A small model that predicts nearness at each pixel, trained from scratch: patch size [2, 2].
Rows from block 12, named by matrix and row number. Rows with one number belong to one neuron. Each number is 128 + 32 x the weight over its row's rms, rounded and kept within 0 to 255. All counts start at 0. Numbers have three digits each. After the name is the row's rms in percent of the matrix's.
# fc1: MLP up (model.blocks.12.mlp.fc1.weight, 1024x256), inputs 0-127
# fc2: MLP down (model.blocks.12.mlp.fc2.weight, 256x1024, transposed), outputs 0-127
fc1.288 119:115115170096112124067105154146081114163197139134127139063140066174169090112099116122132134104102123094124121143127123102152078157102096091110102146134119150079105158142159123085170142094127114155162078098177150167169179100102160132107155101062160109150052148063137170133145151110145098157167096071122131115157158109142132128080089213110083183133130109169130110136140077169126149128100
fc1.289 094:128127073145164118123119138057146165178155107143096118181078169132092155136126143119098163072109106133126057137101113167068215185080074165103101135115111170133131140089141108146085145045145158157125113140094159127097111095105126067199139183125162151166159117137173144132110054127129064191170082141148133133134059115110136194125159124134110125115080140139155152136142152119140113165103
fc1.290 115:194127134094136198135101131087121155086095171140142156150145110148119096092136055115157118175123125110137119155087134146072153173097143176230107102111061098105123135070127173124150150113146089142137112122228155165057131093142136101046121162107139120122053150076164093137078077111146186146123143064151098110168144123120101130098105131094107127122078100149142169100101168115176084165121
fc1.291 100:140138110175161084074110154159112164142087128136110098115119108131130138175146167151118134146097155150153127100089105139068123137128105106110160084111111099126132122103106133142122138155079093151167195143082147097095082080159078127065122127144091129154128146140107156154169078106186150103140116124134034147140152122097152142113163091097199061091139144151158139114178136211114118090222
fc1.292 125:142165169061095123111140170143135108115148159128156128139105124140124170110137149118171161095097106121100165184082080140106083111122144168121113126176154138101163145116168140095075156100109184166072082143133109103117099121145105104124074184169155093156092139104129151111137112133159165158194149168081127169136182113134103165093103186157123151039154169221147122063065097129135121083220
fc1.293 044:110095124059113132125171151097100093139167056105173117203126153229142115110118113123121097143091091133140083180138147093121122096157147068141121097089097155129074132183112068142105129133126097121126112159133120114144123136132119142121159105143143125165127151081031096101178126123135171141121120151105152123097031140115137123109130144140147096102117094164190154084140133134098147116166
fc1.294 081:142119090087095151082105152116098108180101097099097093128088123119113179139117084125084138153158136090127126116181153144187169153104155228183135144185125176143125158140096161138129141124174176158119115124126139120129137089104129148130151216125162093110161150193167098138095123129127100147122109109111102104128058171133159141084127098117114134088141180145141150121107104199192094153159
fc1.295 146:117153210120186136145152110165054129154167120115084146113109117186189205124126109156072128176117090157100124090042094104161088106157164134081054178105113162100108130095091161183140151169131130076138124101098125144133098152114124129159158141094111121148162094103094092106105097102118118105139081131156124128143151113113162146143082144129183123123197122120107201150133123164134140175079
fc1.296 165:117195126117093186093154110178082135136160069133122120121128136164132130117121133103160097144166134098092183156100166142127125063143156138130119131114114070070159165086097170090193166061160091145170119076099219123155124150152080157131134089111098133136119116190147165114120169137104152071142111123168091143155102131131086135129130166179101115185147187149140107077089171096099128090128
fc1.297 140:091090143117128158204048115082101138126137120099153147179095119125119110089130073169125147201147124177145117083133132092135208122157121075132130100098073094162119173131114079135211174133180178166112105168124112129043115078182103103091131096187164150158096117121124145123143147101152155141124201199124108092165114123152123086117154113133110132113130148109170142129080178134135134172101
fc1.298 120:105137083140106060099111122106190086054093134116162180100136141078144120149071202135173091100152078138090162159096132155157202150159163114155151141142106139166123158149132067115098148062219097101157170160065138114138120085168111130144158150120132127139107141065142132125097135120139119125150153197153128131145175168103108101112120110115140089137148154100150127125145107107148118141130
fc1.299 159:093160133158105036179156128116147097128100110127144146113109130125073123137112133177128131109137136165163103117112100191129126156136134055122112095163095121091135132152084155097091154152166183085143201080077117103170130140129108194176116108088099077126117162042156140083187124144165126128163153185121084123140106144065113071175137119084121163103135109177166129124123097167101103160104
fc1.300 051:138092210125077132145139122157164168118152112093095084156123132107162128143166147143098076102137147149124097053093164141120101099081105120156109142202132073105173097119145102131162149167132144148120102153136132199158181146154137152095168146173126122163104138145139109097101101104160157148186136123132040166124158112064136161123054137159127102135172060096095132167163166109152116114124
fc1.301 140:144101149080089107161112136152112096107142100110132170143077169082100086115130128163121101120089052078175095113124150134101201136089154165141134181109166124156133177101137153041155159118168114146134120109195133104153124116130128102182195167117121098174111119125138128198109145157172120112130124169118141166119086159137120163095108097128097090109148113105088147105090092151097110046154
fc1.302 126:141049150149130168162131110110081109154133150160129173135126144159084088108179106123119135125163115121089170157119149199142185125112122125162123135077160151112102149111139102117146115141107165133070116085099159133101134101106137159153103180102093115115104181100093134166162183120080130164095094076135076158200103128119106135074126109144105110118110079120091102129079122106199128113130
fc1.303 010:179137151140084122186106144150102112112088125077097225164107118146111148183093094094152126166158161117161128110106123090103113115157151109103139112123134137120084148134100119078101104108165184154163104142169160141158149095165144157141054106157165143105077045130126196146143145115144178118124159149113149141082111100175138102102143110086133122118173080076097154127158114087165129137173
fc1.304 010:141129112160133173116116093148112170085119160127167096123118059130127122077183114120185164158079133189104183161156159122125126140090165123141144142142162125091128191144103130095173088132122141124094135140149087119146103149101137187130213098226190177075077128126200105147108074122146149110144124136112120120126137145110105135128116156076110137062094074141183135075141119123187152141148
fc1.305 113:091169146150096124142117155119132172112133139161129100067109102140118126085127110122165143132134162115130122158102083203139138123133099124127172123157092153093123120137099120118172089075180073179116065151100142130159104118109143103161138121163110166167108052164095117145206144120104112088163068060190111064178125103030129116148130143103142095132068147157158097163137147108141188116128
fc1.306 039:127138155159109146100153157162096148075163161113136085144115109181134064098157125087150131113093091114146126122113126117180097132194102174070091154115121176110135071063071106157172157170207155076136126167100140153120112110122140158117144160125163119144094117130145134176128146149188115050142172151142170117102135129148136081094154140178146141096081177153136149080119103135111097106110
fc1.307 009:087184114104135169128146097159145204082119149075113152153175107086134093112122169165165119141127106145112159122130085128141101122110199151098126141114138098198104136176151137118198140111115110133114103155173163142100163121157105085162061187108144096107129117149095114126124124123081152148099113130156104092151102081119140177094107149133172123067084096185099133212125075125118155103113
fc1.308 126:165151159139191113153158160138146086146136190173105147114095154136123129089093139138128150102118135091154132123139161091171089127092095236136133160116120164137107106142195113118109123129129096139129065142158138148162187136155157152140027171080108153140159132148139103187103104188082151145123119137144139130132113115170172152155141149129097191130066071171102106143120077119097103144104
fc1.309 085:087122152150135123129200140150132076179151156165090124158097078081125122096167193052132129166169105122139083098062150146185095096144133074121054082083077144162153110116189097078136108124135076134132158131112149132134139133105109123133121107134158076110125175097110180099137138161100112139098121133095166137121141088191110128137151146135162068109067086180104111105119087145162171125192
fc1.310 122:194134149090108120085166083081069125148128181136175164077066127065192093144184122203128229114072134114112161133120131152118104135126125086154075118155146173123122149106144116088138148193127128157116108130103165137106148134140174153113114116149133103105134070100145183168185119088119085115134128128142116118104163140138097066144188130191123113123133227161122181104158098137160094095100
fc1.311 011:105071081111104170170113106120104125085172097121140112162163049122122091167122158136155183087123145117120143165123176084143173111139125167116084134172096151130172114140097123130158123144128171090112099147117153130156100117113116103130160147136111113098099127217092111144115140110164177162102154131104126103084133121120111106138126084131165145088168175124101141144084095180090068084119
fc1.312 011:108090131109115069118185078095138155088137159095138102138138128109119068163092144097169129091092110198154105143091131138163109073175124160153071063090141148187105144116108129153127149117154179130170136156181140176093120132096107157125155079151139094206069132146101105092150107126087094069145156150147172094146105117110127169112089140122123090152145121155144119132103150144123118138153
fc2.288 120:117095141091122095101122123129160192083147132085122169089174165122109092093174108187197140136127081138113100142184130086132096117111141113090171118128137118123170096161156086133163152144142152170108116063138187103070134096129145102133176138144159045118076151168104181123155180115129155094110123098121109128125109213151121156113146189164054145161074148146063135128114119091145128172099
fc2.289 087:102134171079107125142175103144144127094082138151144139103154188132157198096097138133166118106076157149185145098171174093106104108109076138148134121120067099192109165116161129115123114144209137128108128067115119178142085139152076133156119134163156193155082108149075116115149154144106121110172133178127127114062048118153153150110113115145166108089144135153049139148194138154137131111155
fc2.290 108:151122184111141185148182114112198189117166136153082164096157122126145216129148091107132078157117159068104116102155085128097172132087136086175103090168121145136166153175142133171165089144113134176154147123124108171122134086134119124159181130150140111123108138137132107149151093161123168084030108145152086116133085137081119109146130148100150100094169099147092082141198155130140132123077
fc2.291 090:143119191093110125134147133117092152083147149064189119129146070225142142126204117111120105138107165145073086136123088105158056138182092203091110176121113188148173087124185140108102186157182133187158126123109128197105148169132159130181076094111157147155149191116114147104157117107137128100171116176148141145144152061111147123111093103136130178090134160139173173143169186112126146190114
fc2.292 129:131085167153105159151121152123135176162151144115124152148159152154130087120176123130113156094130151128125098127181116118138122107152098181093103103065172095106153077123141125117130123082186160139095092104131112073182108131096152083092157124151134064159141187174165149144213169104070118143119204131112211143126083089078124130097041103101172113175113137121172118122128148091082093156171
fc2.293 039:104114109122065124135092113124115117134099192137195134163089142124128125132161174172178115078154199164179101104127126156125118083137094149151166202110093128136148131182107208108119186109075074128100157117136107154101131092140106102130114121095141142134154092150104143080127116194096153165136131138148124169102199134216138149144136087106113131123152165103107183133097107117080110164078
fc2.294 064:147192191143131129076149065115129110164102136177086144091129080166095056106206084168150109129124178110135129137154174082107145072133106150184098195089177049161174151137119084076137123135157086111128179134129111086102099104113139110134060111131112135138097154160164116159097183082117132117175116084147076097122149090151211082134139178171139132099054148133163144119128121187106190085142
fc2.295 150:107086110145097130159126120140119090129100077131120146099135213142086110100134119123109127159079166161152133148145113140097123119111089085151163149134142106158057128088132110114128100117130113129085181076118121118166136136077150174120112111117117133169153170187142104090146199181134141189156129161147143149165126101132104082137086109143079160085091111126117107076156134098102119110110
fc2.296 145:184130077104140110105125139116147052162118156116208134108113085191126179085124155129175104108107129106118137160138117195058144119111176121135115050086066142153175094145145152151176172123140105158148065132139122184138111151085128139136159114154147092130094193115130177153104088108157109091124148095085171113149184154089108110146083113104183135157081110181134116141176110093024129148081
fc2.297 130:148103149157111052099129100151111110130117116149140136096111131122125133114054108130116112093138132137132138119115123086144135144071152158206106086134091073148136100198112080155137087128203119126102140075121129117186181090105081151154121109145068126137187167158077163069156133125089176063169145165147193102134059173138163180126186111143135085121087136075126164118146127147089101182101
fc2.298 113:147166120089118119171170097109111147146093144097097144124099093133114122153118054139126067100113116113140097115105100188150112113102087085174107120158147092171089124158127129154122141055099120077158126113148101127105137098129098110155136122119110162087104134084130124103165079172177039166149155154186129168173116166134157133095151081075129135178107165093097115118157169180095117125136
fc2.299 155:136103185099114154165119106111138120088082113184165189079114128123148123179127080141097100180120090122120105100157088169199184175141103153096219118100109095084096124067149106118107094144101113122172161154123098118135077142134160121086121145147115110147096143123098062166087154084170066146131065149101116105083178089162083095111106098128124154160126084140109128171113116172123071098130
fc2.300 060:107150104077140116208174074160165109158164087121163232107128093162158175127127130172171121150128150064090114192126120119069083165139108175123147151105125114138123157142117094126115094139159220119090113107175141109090118143078106127099115098109137117174102086112105106193146107118161173063056136126173103095127133073122100174163173099171153086105130132122115155120110119136126171120132
fc2.301 153:077144130122072108132144119107147149119175074094140146081093157131160159107112100144119169109130131128128146071119176152086087118139172130180119125136098177169109150127108077111122092090157105099116081059083135142096138145137127153153101111128096092078069150137152121140076129195101098089155149101122169136142132119063080106129177167169152147129174140117190120121074157122025154178093
fc2.302 119:154105166120157174164167117126130130160077093153113120113107138170109144128122172130084162150158140118179157158120141122169131066093106159108215142130102146075091129122095129145161149179123102127154112111120196148108181091126125150185124105085209206093099122163123106126096158166197184189068111134113176143154093143120181102082152104131152127148142134149119102140111116151060152115140
fc2.303 014:118155116161074133070160199151100131134181128152186126125130111159125127071142120096161063135083128152117163119176105095172128087061119136155145111064077165128120117164076175116125173090168091121139202138206087110128162080157169134156149144146149172167113058152165158110129126173087154138154137117080087121051124136127158112115093192154165085115133167165170103134096093117117122144160
fc2.304 015:190162168120116126149103199108109150123095136117167099105107165103113137122149086160129138097113145160056100181125165085106109142097123111113070084145113131146159120119172085176134068129132134180108146106084158155150121130153180148107140114104143129101137076117099211127093109141141172120142134091116164173130119147144130133207127151144185119116178091150123079121216187094110120114134
fc2.305 108:151179090095133128120104173136134126157141073144091131160129113138148089144133118132108146121080145092036069141185178120111081093139110100067116171094131091154090147148120080132085165085105122123196099113106133174109147078161156109140147137137141140122107168148122115112051197131155145167146120148142178085133129159122158119112195125150150139115144113179150110052173110091100106159106
fc2.306 033:141159115149167134104178164126139153130112129143143159127131128091078112101147104147109188133161157166150167121130157124116177156142144148118161134108047140128140122136114121152119155115110139074147132122137120131107117081106145117112083119108112138136164076176149173195111078139129107134145085145118121120134155112121104088071189136140169077102150103158122084123171060114065147146124
fc2.307 015:125107157113109166046079169156066094163164134088135182121101141144136086151107111093130093072139207062155117099129098095194127136156105168148158046160191107141075105097095139148136138102098130165129098178101115139077143112194112180100197128146153101143125076171078086090121126152194122140100155124135114132139151142157164185145111111122156123164141103117182107125201100101164144109124
fc2.308 139:132140108089120127171157115104097078146132091149142098134082083201160116133091136178172090230135141084073117125121177170134135111166114086144152158210081194121103137102143154099070162135102143161100134140194051083178145150132149094137135119150135099143064120149121151094132150188152124089113100090147084133125146121162153098115162122118142153080110092098200089133150120131144136110121
fc2.309 080:111111113130132122162171057065076155105081108111178125096112089210174103111132114100145121137124124146128101138141139142134083155092142199096090117146157076110095082194149096132133143125108147135156123128081182104121112110203131092160134105133126143113115139185122116174137166090081101130206080142118118021143129134059198145119097103125155162126148071112124078146085143110138156116145
fc2.310 131:123199117137127067089226207197160163174097157121106141097150093072129079152131163075124202130151119108164104125080126114134171099162074127088146101121092091104168128151149150150131147054112115140121160067154150158148177143090128125118130131153103118145152138140108141110130062118124170120174151121162131124130146153129129146095120133133063142148169101111089109138101092114138126164125
fc2.311 015:130130153145129121091139139135141132080167156134162131144089132134165103051149093189136145115144096138141095113082178105116171068132076104129150091150105081130145076148122118094149111131132165149166137168107113131190121085148083136063064166075126181107142057117133162164104052156106105139156144179084096164108130085149112116080126186136117126162168133130154114174113167169149124120104
fc2.312 015:099132145142152111153129133182045126174177179033099158097120114148107141119129068136106133142155192175128151144094077158130089142049101082172104145131163129184188149121100150076123173208160130105094177156117136118147079143110105135096138116109102122086173133121077099149171038087128132107157149100110101134161097100151125174118152173130197106123110148164125141054142097101112058201170